From a checkpoint of a small encoder-decoder audio transcriber: encoder moe soft, decoder activation gelu.
Rows from block 3 of the audio encoder of a small encoder-decoder audio transcriber, named by matrix and row number. Rows with one number within an expert belong to one neuron, the router's apart. Each number is 128 + 32 x the weight over its row's rms, rounded and kept within 0 to 255. All counts start at 0. Numbers have three digits each.
Before each expert's rows are labels from the 100 clips, of 14976, where the router gives the expert most weight on average: "strongest on" is what is common among them. Only what is clearly more common there than usual is listed. The data: strings of digits, spoken by a formant synthesiser in many voices.
# router: slot weights (encoder.blocks.3.mlp.router.weight, 64x192, trained with AdamW), inputs 96-191
# up: expert up (encoder.blocks.3.mlp.up, 32x48x192), inputs 96-191
# down: expert down (encoder.blocks.3.mlp.down, 32x192x48, transposed), outputs 96-191

# expert 28
strongest on: "five"; "nine"; first digit: five; last digit: five
router.56:141155119137123126110133087102123148187114153123055118158117087119163075173077126165113145170079173104117130145170100128178089183154138104129119091121116091126118121116128113136092091132092189117195118109088169142145161114173151138090164092162083179086152181144090102122121114139093108100
router.57:112147093138138103105114122138151146148172148146152179148170144156166165100151114102170127129090100168145103171137067103101090173123169145123100118146188133094154156148141139121083131136169093134139102114096122123145181168136100199149072104120086064163161071164134099141153191122124124084
up.0:145140201175089147114147138122133144095113161100093104124159138110129123111208145092172130052145158099102127149093106155150144098095101103124181160132130072172161095074093130130138172131120057147172189176185176142171155172129100097107121140160130071135094121119181180126139092106128179091
down.0:103152100170167149152117127115149179162085100121133180133103125178129099121125100106139158083137113149148110107111113080136050174153078145155137158039122135084155080103145050132115141120120134117090135136068113124116171184092162109153102180067116162146108100114089096134137148166139081124
up.1:145129104154094141137111195083135142115105226153122142159127138143136187114115137087086178103103122122145136164156146074140099141106122114122120105087133078158138141174106095108089119129108101105172096136106141110080146095153111209093112130146109124128121041108135101119091139151147129141
down.1:171086088089202098101213127131089099127144122123127122130132112108131113117117084103129131210173126137094179144070154150156135122111147149135175169169124205084105147125123106151163115139110122106061126179177140104118139138070143140140159105141074172117112183194110121142166089144156193178
up.2:116118163082145111187123126138129081126166150085129116110121090141109114151140105112142135128101111127120110161128140195129069119096140185072148138113176136143138146145090117139127128186135149159068139058115092157064119155158125090148074129186122110095130060151174094116126202117093130182
down.2:172123186069114134143104160100118123124085110140120185124112135118153127139092153185047133089041125097108153132172211127130114148145134135128173070131058121120123108196146106181112161131108110098165121171076191156118123155133122144149110158117157132129153080133103121142132120107143140138
up.3:097097132126107102138099123125129139132114114073165191157123108135107174124148146138111167145123089123087091128133179205097140115111121099164208116159166097097165114177135156127136058104136090168072124126148110153120125114134111173160132109161113101154214069209149138107086144151123136102
down.3:150173094139080120161092176068157124070132099127165132145130086115081193113134094126119092051065109172139095159111173117075148053150083172138148103106130120143122128197144107097152122150162039135151111151122113157112113111173099165123152137097111128163131103131099118135093118122144148144
up.4:148138162152113116117157189093108106139111084155063149143110149208136151065136151063080110127133107095200146099080106115150149127202137132096133118110132113034178091149136136081078154192125127128106107163127130095126172099132166126124117154099179208157114068091136097155114146183136095120
down.4:122076110133059145133087176131082129095109095100116069153122114109106096130151120144155161163126176075232133144136098071107119108165125130107097147095153131117068113089147082151149130130176115132088118079172135116143131131096082164098163120165115129157169149097166129117142166129099167141
up.5:163123099156165127182097166177155111121119090118138143118144101112107145137140150086174121132114092139124139122135126122118119063148095156090152099164110093135149118063146121169183183156114155113126180083133196140153137090081127106116165157158172079146124155154165134189120156111145104111
down.5:155141126174174099074133087104120167141109103164127155123156161171089103100139099136101119116142172106167157086169134120164147187120099141147089096104092110077129065160138114170124076143084201094126124194144078133159094127154138122156139161143109124112091112098120150111160158132129127135
up.6:083131119149165095135156166193130114129111141151131173095096110070166112119132107102250138108124146136107104135142132137095111112111147077131123147125136172173083153165146204048129124092127132126174144142156121116111167081153096104143115114160157154128108103107097105122102163114120124185
down.6:105143141078171166094145097146053160133145133094138154185141129104140176104108156048113078081136106096121174085154107158077180153151115131147147100202111138147178120076144165087159075124121129152070117143175160134113036099125162111109147100102139144136192201150113129150157107138108114134
up.7:139108115181134177079097107117088128088155137188091131136138168119156129089148115116055097129150121113147125138133068120166139153079138057113085089043133144157159114140145138142148119105168062139230118072131096073063089164139118128131082171121164089190159147065136122095145135137136080108
down.7:110119101165077119128116179140085152088124174119164070113171129146165113049121101173141106063177113140135109142083135112109081067160115132100080176174188114129089125115107081127184141106135117147134157128157122173072076152106099122150116133067121110129068167091129136095179093148136163100
up.8:145103120067115156152121174093154105115103132133102066108183107129170115159154070108109123132093097149142173148116106173177111066074155103123083162142150057143128135118173136178085162130125115135171128123100160142081170176118190095145155138135141039143091132187158102184114141149144129130
down.8:217098082095126123096192161130137087139152108130139153019113085141101082095153168164141208117084136060123142145143126125124123137175122083145115152105087122073200134077141128129109111137113126087096107159147162108179152161095139111174115099168152186126115138145116099115128164165144131142
up.9:115129191120114129121147132187091102091146167182101124095138139106099122118129092061130099065117098087108138136111136123129111094105135101084155187104137106138140115121210151108170123129143095084142125094111152131197133090158131091153129131206144139119108122164106145156116097111169080184
down.9:114097104141125130129088068119157131149149161154105158121125136130144107167054135106150137168155152167123134167149058168162164167142117071152075131107080126100144108148140191165114170150088146120120158125108161144149156107161137125111088109152090085123100110184094173145128069112116144108
up.10:117119151051080138138183119192100118128135125144122125132122124132149139105130067118056101127151133156130138157131131142195112053158137102114139228088099126126124138114127136120111147146116125160126131210132098162131183111201172087123144091138092083101084107179164166113104128113151136111
down.10:130143119124167119097135162130087108068087091077172070178148191192113127122175143176186145040093114076156159122068156118106147127124127149102173106154163141133128032106176078141160146174136177107120176147121121154133096102141164163110156109126174113082143163122177130112129151109130154115
up.11:116145108125229211149177182158134124147116109194152104142105129085097168138128182146127237076088069114176137077124092119134113195145085140081124135136139123056139118107072091140107143127106114134141158113139135084144098096152155111150155140130134080123120149147139141111146182049162118131
down.11:132078142141090145108128159156156144100175154172110120120145140112111085115134081156185076154123144143125163156089108169153158116166173134130129111123135117119124102142095086154159167130076190140152094175149092152089184141093066168100123132178080151096102041095106115142125147172097134130
up.12:079137127093076122081135220143131039097146079134121189115151201164087173076123147102149171112123073148147131159158147128077096147095118056113197124158127152146184116152132127091079103139118107162154135124163047163095144127137140083125072099137122103141072099101110133067119098154101166153
down.12:169124154022096147145079172149103093097111161136151116159157117165065138096152049103152144058131087078180066147145159144132117138102151091147102114126119136191134168096148121146105063155052154155110132129129071140136125110081124095134158112141159111185114156100117121146175140166119086137
up.13:138088155101101082132117139155137112176067136211133102164166150074130162162128097113177111096125126071130133127143166107094104120130188083135162142194156121154082112145132134144093098122123154114123116155121103118205127134151066145090118145103139031131132180130150136174052153159124171127
down.13:116118130156065054115142181097125137137188128109105168125138106170121059121117129159127119115146094129185118119101168119133111101121146158132137100150204158161122169119112126124070081146180164168108175119113118092147112118054131076118118175084135158105157142097173156113130110111122117122
up.14:140118112205158145110108047095166220147162108182096153047095117134127121056106100101149089179106162142150109101141161163100189140133118125152108145087127106090124140123121130127156174086116192147103121096157125127165108079090078133125094148126089184100068114115176136149131114138116149135
down.14:072156224115132145128121152127159126120072142138151134236138149145089122115071145121102103125137092129100130112148124099098150142119163177143117140101133127157113116158124097137083198145110112127140184100119144107166116085199153191115139157148157069117124132167062129105115130112184152090
up.15:129125118164137144127166129172118145198126142152128130083118124120163148119141123106151066140164116151130086174078196126085112136155101169182144174118136195083122139119090144064087151161136140095125124148048103133131087116079127134142158090105144085074114155145161131137143136172117163134
down.15:133098109172123091181125032079110154154108152087087098145138159150091146154124092140141110116111109172150087122110134136104106117169100150151095101149169099099149134108102108139106154121181082113114091065070142173130093115061115117126168127165134094145087103114132198118189140093140135114

# expert 25
strongest on: reverberation; "zero"; "six"; last digit: six
router.50:136119159105141202159107087108128103147140119160146050082155111146097130102103141152168099123135129140134115190127157160128182169148160143124159144068196089172171136143138143107110124151155113124111152105140111148086077145112102163053152185105143113130147109138109132126148144135116112135
router.51:172100114162161139170128174178142155080107148136082148126179152093106113173099110114140129094087107128155170135098093109140123102163144132136061123144110109157089126222065091057163118102100141135143102142121096075122112165144160128093133125101164180121107158144105111070149109147132151215
up.0:078112147135164152105102131118144151101155128081074108160144104144143146129128082152175117143063146170107136165141050140141162127162122141151126151153227116121100132140127129138102088141137153115126126147135069146107140131110148094113103105087072068139079093175159110164076129146119166113
down.0:134218153113113142140161186095137141167152152093127118162135123182145095169173116109111091094098087144124112147102115134187151071148135111141139115049139053104172134144107071165125140132133123106108120065105157218163141113067136116089133069124104114138125153128112150132158110186107147100
up.1:110092085147154136118189141162143115144184144074152131082152111170094190111151156122149111148159127115128142194101093154130074119122122140111162153107159153097142069123122082105103139142100222109074171081136142118147197123126069133132081088109108116173079126088117135140184168188106106153
down.1:131189127049100096157137074180138114095138147136127166109128142132145167063083148178141122176117122129170077147120152069145101142143115136173149076184108080119139145111066105141131111090082180123148072146149067179159170139170140094103135110116159106144134090084105129097189148036158129121
up.2:121140174147166053080151195069124158121104101155107078149094158130110158167103161045123114164058117191077116095132173128141106129158168058165119147114147088108124176146094152167136133190125098155140131110133181137093130129111151149090137100121104078086078147119125154121103143121160095118
down.2:107146070137100046163155125143123114115159145085101119132150148143143128129092197121126117105105133146176087154077139115185099126111105076175076083137099151131132149166088112131092138112120092131165111136153146118114122131131208106174078103102119092186146117154187153103123147110178082175
up.3:125134170171145129034120123154092148153107099192193103088158121058142123120132028082127145109155114168160104053151186114088155114095165086139118185106133134145137112140147149119165130110126134093116106113116139126144132118090062211153137124110150114179166166131052138100073089141127127155
down.3:164157112147159066095136091084174090154167166097190127130083155112121148169160075126164151169112027198152114109152136107125163138128140158175125193103134139200103125131072238115106095154137130124098097093125115157137164110133160143132175107086116095084136126152099097057074113119157113165
up.4:124118144116102132100126143204074096195081120118139067109162121132152104114106140123172132108113159151092100154167096101067070079113135112108098127113115200114116123111206141061130114118084093129187153106164147162147127111152167168116126153151134079105125133161093121148120113108125188100
down.4:081153091134092120110092160108165103067116147185118123148132095155080127112150131163108232138176061126141212141183133123124121114142174079131186121073122123115099109130142135124114095153153104165157082183092108076141089091189144165120151118098125153129207080127135137165147117110094100175
up.5:139072159054168138100171080144147120160117089124124095151113185174111103110102128153167145166106112101084128128129164149121144149134122119077155139115155169154094152095188155117161131125155193157119087112117117196159135111107162063168146088092149175068093163117121091162147125157101121125
down.5:168173096183112128129104159133101150091143171139088109137144066114148144134140130104119130094116151137097072116171124132179104142115115105083076098140127088182203114090057112072136102157167072179154133109148130098096158102175172175120116141079069096175118122171141113118121161139150112091
up.6:199150133036146120127085142108126105110062078148054122120118176180167142127086181194170181125081117119162159124133132092128111145066118099141138147085146141140106092151163120102134158100108118150075140162093117135176121151128210111156101163114129167180135139139170171112165122086143116102
down.6:103101110163104162165167133176086114149106151140149114154137119152157101086098129181135144139130100137129078140137161146144141110137161157138110175132109111135158138167043152146117133160140175104087134096074132123178001105076182077154192121132157113125136128158104153007132110096110112190
up.7:115132098110151117149145180084126108145154118148113087123156092161139121071143112226130118077088116115125117127172120056124147110123178114081185116157153045115152107154205133168111086123192114144133162118128132154087122172050100087132126086111095124180170074098163172148190168114122100108
down.7:120154154129128169160183164199102105103148117104054162112100132190172152100155153142127137170107083090151125209042158126118105090141100076119148105128113110119096152104127105185147146113173151104114125057103052075106153181118136142064120140173136131107083133174090106126099134085123128174
up.8:089165152152114105104097138123075158064137113131121160129130091122172118091147118099135091121146132145089149079202114120108161030100145135099137154141163144114139153125111107098129123139164099147112137148139125104082144156146119134129143109211202130191116186102103121087083118129129087086
down.8:157114084142072155120149033071156186124138123194177133119140081109066120123095027101125134129132102140103164144127122135143135155138172109133139095130111120129135182152121181134128119112130104111171221135178139161129121141162118136110131107106069173065139170123228109126150113119122142159
up.9:146155130097154151141063155224069145096177106138122116195106110149144109097113224145112128107132099093139132129144120117131149140102122146113100101183095103120126121067084108134164159153097156152120164127158129120106106123206093085118135124122136165090078132170135103068156100118108072123
down.9:087126110180129118118123186157183093146084170152106142105146164086113124154125158084110102143142137085069101167111113153093146157161103104127171131116109108141111152167151090115155175126131169132195128113160149143156109161045092118213153121124147148149167098142123133142098115135072226080
up.10:078119105071104122117122112133132117148077132098086132186091132183068100171125133150114179098117170144192132132109110109114094173097107185088192112151167126144105120195095170122079085084084147154210167173140158097127110139133181148118126120180158111144117150174079078110158170111100149138
down.10:031124149154114091157152066169126121139105108150163162091138106073138149116145109129096136108122146150134132123167131098145111146086101170119110139118131156142068197119187144153090199109140029138160132013111123146114116136059135116193142150121110082129132110168128153143119138133091134159
up.11:143129157125118095170134213156108117102114137124081085076122176141139155190093126157143173174100079134091124158114142140181090120180087164121105152117151163153154131112081133113119171093070136120118112115107169116134139071121090109144140150142178094150079125112171086131131179116182084134
down.11:200140122175203129122151204168071122141075123173161141123106070132128119108206163138151084093150155077114145128101124110084133100078062130124149134134092142143110122113142117112133146114134146141180146162150118156058179145123036188145160119099163179115136156130144109151142124118128139109
up.12:161125165160109124109075154114108121140155098120081105084158166092166112117155180196127188157102108148119069123107081075072120157098081078119123123110125130107153104041131108131147153103150206127093131044121124104110085132141144137157147103128137073131136143109151110112139108138165100139
down.12:146128155176097104150109133134143140139136109130108097161146144164174180130129172151194139073062137218141141075112199110098142152151106145144054135044139139087176131130130144138120125093137157122111169119115150120141125151124177179183011117158089118154123073129165110150032211128156103103
up.13:092082144186113148093150109107135173118197162186140165131134094132130117149104116188073222073114115150150089099078123100134142163130120121117135139132149151083164098116078169086091115101086150133057200098170173163191118162084152119179089129136176064129096060166088191104107162094152102118
down.13:095126099125186124131191108090143134226147186097021112112177103134168146151101097151191121150078137102135143164160171115054073174122157141148101130120131113076077127131124129113156064110130180156150178190139124146172140142091187084083107142131088120130172132118082111145152101125140163113
up.14:137144123105155123094097147137125117128145144105083130163145093100132196092152162147159084117121116169103154137191128079111107142119111129103154139160153210119117144092126094104155116155078089122111132087178134143107166036161099104163148121110124079097190101139144088093130131111087089138
down.14:120070102141111162113113111148111136160137111107135110172129138127066164136114040125182118147113136062084143132112152133117167183136132171152148091121111156182056132117158118141193146140146107125126148137151135103154108118108157087143225132173109156097132132108104141162172155123104165151
up.15:127122109070113142157112150167128124102108148114142127128077160137222178101152150140038190108150108103163109117092156136091126139065105119103139146143098249124148139091138173088194096108122133128194133150129106114172108162154135137140152138143135153112140220092097098160190101094105122116
down.15:119128123149162079099145129117171163097175143104141087127106154157143151175127149123194173110140212152163210125137059146103133103154128093153105145133144149136134114139100174163117101087115139121148171107141148112146220149119155118157085121089156099118143142157051140142122123119129150095

# expert 20
strongest on: "two"; last digit: two; number of digits: 5; first digit: two
router.40:125170164053118168143091162116077132134189119166135153204076133084137141108096112111150065123163112130153095106146092150119088169095164093167122112068155123034125166110124155102089146118131119117120084095066111132128164141166144153103151130120087117105090104077178137119086165113101109180
router.41:130112106113133092116109134148157055168061143127103138136175138118102161181120079107129103114114082146098136141188175141142103129134156147110127083100118092192105105149210146103104110134132146073145119095147116141127116075094144142163114142133109082079109069159065118137124171128176157138
up.0:186134135097179131074137130103170102120073137099091121159142131103092158147166152119115146071103099117065128131130122121146109161110178197102178121118132095128102107138195109147127118123129073114126127166161138094123140146159167133142112157175147094129115135127104145099148147127171129110
down.0:106175062117179115154142155129069143124165138079128187165122086124123144165101135136112138145091167095173146125147109153145093144107097138105063162101146090081144117139104086139117077120127140129112156134135122136136175134144099096136107122112101083108113120182140153092120140155064107127
up.1:164095046063090122123139132110108113104074126125143121163178164158105139139143097102114130126143135127112092201096106132213153084147099129172145122148172081115174171182149105131050057142134110126105091119173099154126063075155149182115151113095125114161164106092128111104151170153123169135
down.1:108087082177149092138172135175140119129128078172102131199097141170118132117148110140102135097118155084082155078162140117132086121131159123165099125079117095160140080121157060163099144120117173098149123147078066149160146208099109147148139150115165143080022139122152143101135184148131126148
up.2:140136106107114137124126110156095135098154103113091140169137129124123121109124107131086146098145155089052128192105121192152141086113153146137133078158109058122153154135139072131088116113140092114239122132195100157085121198146124110160135145143116162122082095143140145115168144120108116115
down.2:097117090115151131129161142131186132163156125100113037092095128120152090174120090144148156136108154120134087150116123045179066131198122149143140143106089209082118082107084121149115147162135178126064172160082166106120117116136108107176073097119079088074145141167146181164145151092121087118
up.3:156171132132112206171113122183070122139168120075109154160164098148123113161171208125108109132093163145103154129130086105127150126121126177197133068187098160121174095082139134183122127097157105120133093120090166177149119156119124140158171105119141130135085166106066116119140064140131124129
down.3:069094109122119202091124108157129119196105133043114092117114155147099082106104095116091141124113150106167179081146124071165102131128157134133138133134100145192093163122136189094077100102138185111153104131058076175128138139156153125067176117176151109109120161112113170076124140098127116091
up.4:079074145156094142175124132151155143105168151150109127111158125110188118111141129097102103207136167116163114168120137079075147112129115141080116106103162136129110119083159123107062157152068075104090142083198115126113112126100095156122117108109075188179088095113155154160139111161078127183
down.4:128126135142141188100111187088122172088131155112115086143105078111138121177119150163140088135108079145123189120178147182128107169186162166153124131127130151089149164156126140173113118102157102129189157113099151131169128174127125154151138110135089145120151134128108166111078099114140160062
up.5:188141124159144153184094126113130136109143097139070166153087097130169147124111142119083137047142083165105109127119128099107110181108164194147066088104131143113127172183140154140125148123154106101142131139069126077132116151111118130102125150099124081125144085138155099136121122125092167086
down.5:157111146103199109096108155075094140097114116088132104130131105205112161110073168094162072112050128133106175097129097115132099084132119111155164158088107107175159087110139118154143162136115149099045115084150169177102155094119104068155114134114068122168080184157146102143142141148122105144
up.6:144134097081071177150128153142133076129120101089070116188148114143065137142136151131086100091087114131084127135153080099177130164149098205083160094155122124129115083148131123103126127138130109116158114179094148141142143169109129133078179146123144156089123146140149101098198122146078104126
down.6:090151124077156101097086132167101139177144157143173171156143149140187189144097072154159121107111135123095114134148103101096164172100080116132072163106136044092194108113132058122096113152100202122106138111144161141169154038115127091192097116103119143101087119136045119182132155121146089166
up.7:191155113115137187104113103080133152181072113162198133088138106114119130130183158159182127072141068090144180100102127175137177124097194105117128162119114168058131126090124137115110138095155124180096099119108152107106156127114139138146123157098122144117134165119127123153121045136121147139
down.7:061142160138130078093129164139191114130105157151131213129140132123088131151120072168088124123112085162055108171114122171078115129121076118114142129129128130107132153153143216126078116156175061061176122150151089136130173129151174114143149180098128119139096118155132166093067131073164187121
up.8:182143105055108102116165134110147086102137131122077108105157113081128091091163111074117141156121146127107140160120117084192180152217132159157177101106088181110105116140069152173125085115109144178125119124106094134164143109138183147129200149109184098109076142075176139115123100159141150130
down.8:137126103149161153148205187128134110164154167114101132133149131113157151166175126088104136068130134148078157131092149200143115160099102122144152116121142101131157122119162107105103136121147068119148124157146126138026203139121144177141147101109078101123120096120073159141156087125168161135
up.9:142112124112178124102114163053123113160116127169095098133143105134166143163123136112107145125121142158134122112141158212125116144135148128056148097169154121171118155107094084178122128179129109123179149108096104095103141094125148154084141165087171077172154172086175112146196119126135116091
down.9:173072114121142090090122110118144109144142091145097102089118146128113177099151135090170099093105097121160107122167130169129160118203097130108142177082152139101141111095188125150197142100157201125090091131149094097124106096110174099180131175083120152121118139086162152165138130186140096143
up.10:123082165212134118131190121154152168123126143120146113070182083125162144084094156096140191127110146092081167111074138149087124140156101164155161154079150176140100158104180146173142128163151085091143099148174140073164152156143156112112132109131163120130102111157118093133113137143136146157
down.10:105128178117120147161155162102067162140158142078130124136169118130158133126114112143139097184132142044181125127075154130162097102131115107147133138109158097093104141185051096115141180136097164135109123090155025116129122160114101126143156134093099166126167140135107158136160153134129109107
up.11:124147089183168082078180074147092201121119139134200139111129091085132124112141131149187131111125121112180150122141134125129114158128161113090135198130159137133115152162114174118153100073083077085127163090113186105155108054116134144160110102166091188122114117123174105120137121110150121133
down.11:133134165084116145158100173093126085079136138160099121167112097131131145151133127116056122158076057136137144140086165148111148100144137137140142142174106170127111076170206138132140075126136089171143097139085099175132170205148090145110157121087127122122201077155145147121130103168081193147
up.12:098120057085117110127098151154126105123109073101134131197136174109092178131097093099129137181122159100136159110166154024148128187105109181107222148123152119093059125193112105146112084127132179101088122102138131187129123069138170103133133099168180128105099110114123117128064177159136129172
down.12:146114098130143140081096177169059128185119151043126127193153093113138135157127173154115124146113081125075158064152065153075064151090147126153107135085116117161132067149181097099102120157131098116123101120138193098149166161168040132131130158109119108103122111096074037113098131075114079120
up.13:140127130149096087099173147094112215135141125130124122124082110135165158076149076108255076126153125138160133122131146119099165110099138159211097149100111173125109116114119139109158114127114042184183126123153150124102135171163146148088148082136103143082120120049160104137095114116085110139
down.13:166144122154095174145131151141117111138140146102156139132114171161104148149151149113132107139048123122131084170133122146112105128143129107179056090090126137098102131109137163099102135167152122111209141130089089074101124171115157119067149137137101143152125143137219094067094128153125169180
up.14:114140125100132150133096108181100128082190177108087098133058148127183153142065151173093141150131131161151126167147156111166109058108124185129147123108152123180119098100107150143146126183085177087109116178114169161108124115114091124106137091126118169174161077133134189164087083133103089221
down.14:092156145134171108127119156134118143175134114140122176077126073079154136111120195126176063115080142088173132123146084148117169192141141095127177130088114148091130095150112072105077166151136116106149130095122143116138143172191115171102122108160080124165132104120132122047171146124166147118
up.15:150141093209135063119113184109155112128142130185168113110144055079096143136088107124129140134124076151180149131141143138114086141111134171066123132118175112110119158130087142187159168143153107156090159053088137169132136064116125085157061129165066049114194136190183135163095141135153128140
down.15:144117185080204171113111108103044128097149141120075153167119168115129109105184171082127105120137112124099115108137146155148178114113181046134160145140110168193128064092172120123146096118098112116123110136158167099189095081118129143108162115134132128132164179208110175153132105120099121073

# expert 5
strongest on: "three"; last digit: three; reverberation; first digit: three
router.10:104157101070137103109178138126113041143149126111118122128149191091077109159097067118135232150102144070116171111161157119146074156118152113097151155155120147146109135152064147115147081133097170076108123130159117133167155087182174076155169090162132178134112163189112066128132094118145098140
router.11:129115166121124186053117137073160201135169121120157144131160115139165114144186150120170117111158136172181050156133125148171130161143130181151137075119083124134137144118159162036113108109091149168123093105108080108134129123158134072149126143181132107103213118146150145103136170096127067158
up.0:175135123114161137057202058074139107099079102145108098128116129158089128161083112114093156114080118170095164110134095208180138140155120077149140148159096131086171124131109131128130121150142142105090123150121103137149103058128153149124114132093107104129171187113172152122167142139148154102
down.0:088176108074104160149199180134152150065105105194180089141212152148187120148110151118128144112087087187116137113111077051115136103139148034144106148137112130123091087114114062165149173109106105082129158152120189104109106118104107180141158127117120113121117090135177127163090074094147143116
up.1:119134044092143073100114147152105141150144103132166102145131066139120131077145120088178187042169162126139133129145131105158094092067137144116158181123153152110115152119150112087155109113083147102097149049174119124089152123105130112189078074109141201153118085141135168139151095182130107137
down.1:105136136092062155125101122118142139142074147154154162190100187148107045110092126128123153152114120112168178081113131099157107184063168139091122163121156122113152130110095048150107124118130170148118134131165154129150097057154149145047099110185128126119140151126152075151141093132207115116
up.2:175143152000125116141149113128119054088160082077166128060105143138129100148127179131127132149057114106161154137091125135156193143131159200163142123124069202132134077099100105140085105188190078144064104165075123134134156169162157135122128081117057154094085107158158153141127155161130087132
down.2:157160129169165058121098109108116150110182128143127123129159122118113108157063088135159116165153149188082136149140074125096189172122137055102095136131111117129102145129177114146160154122132132111162066164108098196142156051131115130115105128120103122107105134111075100165106095164122112061
up.3:108121127171137151119101120094155179193130079141142129117134110158118130094133127122206119099171125236148128120106136128115056092160135182107117158107163107134111132087148088112167150107089091108166161113104173084100031099116146144108122131193096149121120142166126106137152097148131138174
down.3:073102193024132166118115137180103112091104187099125131206164159154119113167104184168132134121127109085159127129096140180198168120108123173164161078084076121131190145164158126129039110092090146149121119085129104119123119140134167140167199089174146107125108139139168109117174095150113181065
up.4:095100109110106158104171114129118038100191167107070143129110129166082067079156164161119148100075124156155146160170087163171150083180141141134120138104179105095125111105119124094068129114141074145142143131114125112127137096145118126085084121090125093142180082134122144179134141124152089189
down.4:101182116206208111171147116173163138123096103162143114092114111111094141142179105126156138061123141137057125030156089073089096177089111094137105103140083114087180120127143076146151147124087128124133112145163160162126220145103151080143129117104130172113080107175103149160029124063117144123
up.5:150110151065093117136112117186149093083151128131147099121147142123094070166144085113091109200071080149151098157123204142183176116178139123084136122105173109185117118132062099139134120058147169167133108133152094146149132096149188112116155132126159119122128123136190168118155191048129109131
down.5:150129092123119137143107136136093133138172142063101148178171160135112159133176183107153119173140131124102169134120080139124144123105163113184138075094102109139089108109081063168114135155092099103157098109110128113142196197074082124088157142088109115148125132170133167137132116131114136138
up.6:185093165105142127107171129139141096105095128098087104105167099216118106156140117120096112110133132097071170127131151198198130077185132130117090200127133064176117114080094127125110084160156166172130119162117124142105148120109192101134162116140111145122156164150144085117128095131173217082
down.6:106128162124101097105181140140052089121111101120145115194100216139146101212097139165156126143116117149131120133103089067109097158110145103150153064116184113139103103125136085131060133139047158037140118125094169153165100134132127139132072101122113076107114095149095157114133131121181113149
up.7:094117098185086110137114141204129114148112106166161167112168096148120103139077163135114121116120131132136157151125135102134128038195119157125124135138144171158093115113147162137098138099115112109164139122126103101163166119158135149103111086142114068162146091091064148085148135083163108041
down.7:106141120153129143108125077158094095152165093088175092137180100117114144125138144209147111122090146134102104159121127122139107079093182159100169126123136132076124191129154129116091132104167152105100183088095172138062130102046061124091096120138149048141154110114132140151116156113084118128
up.8:125159169112097138175114115095121168053205154114089121134116079118181097154175098139113051168134160149128110183143134118183178116143098166092068130077057133137104131107167159120170185139151124189142185137097138116178072090120131130063183163146104147107137076120135148106104160070109129129
down.8:120149112098170096085130172133117157114120145124112191076093125200079190127083116144142130160130082178128155116168183147167121090172163118143155176146188166099096124125050129193107151163069178114162091085166118120106188079141096122134114127084074134102120160156142168104112149139136082157
up.9:118108138133134134112137123131170119205087117168140101111179117196111136141136114110156148102143125113082162117121118092127133048096090161090175221086120086145106113111143107124147136135189144130109123127168140107132101139084168066119110122192161172168137190107133119105180123125111099186
down.9:121143164042116129133143090046089109175109139093142182144102134169149124140108136144111143142154128128137087121127094145170040138072167109151085133116138127072213125142161122171082067132121159091182087067103139146126146113092156132102096131151122126061154126135092161168119122075153141149
up.10:163131039170142100120101168083171126121124143057094100158148105135158168135128066128149151115105139104140105146128147115114165119137092215146097158111113099143119094157155077135113187144125152103144139151141160096131182121095093148153152125122101112113121033177185157092102177095162084131
down.10:163075081123131124128134093090104162096110125175167116119115189137087132097095028150095191124115152091144152105107180134142153121081115147103156179118113113162156104114107116151112180117104153097054217117110132082133130103123130122129129126186170138173147217126144095077132101160135098143
up.11:101113075122115116129099136138147185180110103186177178166117067155200109113068114130148212108141162156136091122098098072133110163066152087112117129217096142172095161154120117113117121050125169133155135119177112120136117114155071074115090111156161149138090173111124108082118131135105141118
down.11:076098165157153149149121119100079108126127170137085073182076141067129096150166107122129095157141096064144172086167185116124139115146156195138167173101144148102100115085174072149091112177117099158132087111099107142088134103181167135106173165183169104132164223165155111109091131133143133124
up.12:127098091111123130163182097124128133063108132151081169158112170130129135113132142107136152123138162155117120120123101112193132078181073159123102149176101114139090106085085117141125126151122115124119138141164116082107093105131151142095152127156116175170103144100168128135157151142148105146
down.12:159115066112113108053113208140161152179104158160097141132146110122139146124086110140139139128126129095148124170149116150168105110071147121109110155127144172110093119182156156107109104140138137122064099089120134127153188128201130123144100072172058083106157114162125149122106103127152158129
up.13:101169144198093149143123141139165142112105153157105156113143106056130163134155099067105123108158123105114134097143093125074107139091126137134184105147086134097158121107177133105164095150119079133154121157078124175103197201130093115152087107154141164109132077117100100153177163146121144105
down.13:141119098166096119157101108102134142125072107180144108103161100130108096076189103152191123147108134144179189128139109093126198127135138156134155128076135109125117149114158152123133138116172069131094120137202135059109039151155120164099035149196153097133145113094140110147164123135159132131
up.14:137107133127140131104190165069153135127130147165129116058166112149139103145150120125114147146115137115142108078092087151164181121082088198053105099098106100094160080087124156134096133132173170126111118106099093092169169127191176148131098117114151111161137101149134131075067134160153089151
down.14:148094139146141153139115111226155132113164110096149116124126180109215059123132163183117141120059053154159074123063129177147143111169096106115164114154079149180153135125110124158141126085066159184147182125065124121145128190126177114143177112114178095138182125189205085127131161068103150090
up.15:142189110081123151106099104135077096128168160125139144110106174118146138124169145074124125143119129089200149119116104153152201126116164136129092086122091136120117126140082116115154110084178099172123119126120078148115180167140141128133108112115165189175068088130085151114107103071153225076
down.15:103136142140094100118136072193144137122110188120089099184133153129165140138160070120138133199063114120164136139084125157147131119071133099145117163130124144154153180159144150135146112123123138154104129159114123148144208108119222106186105101096144114188107156135091071219098127142123135136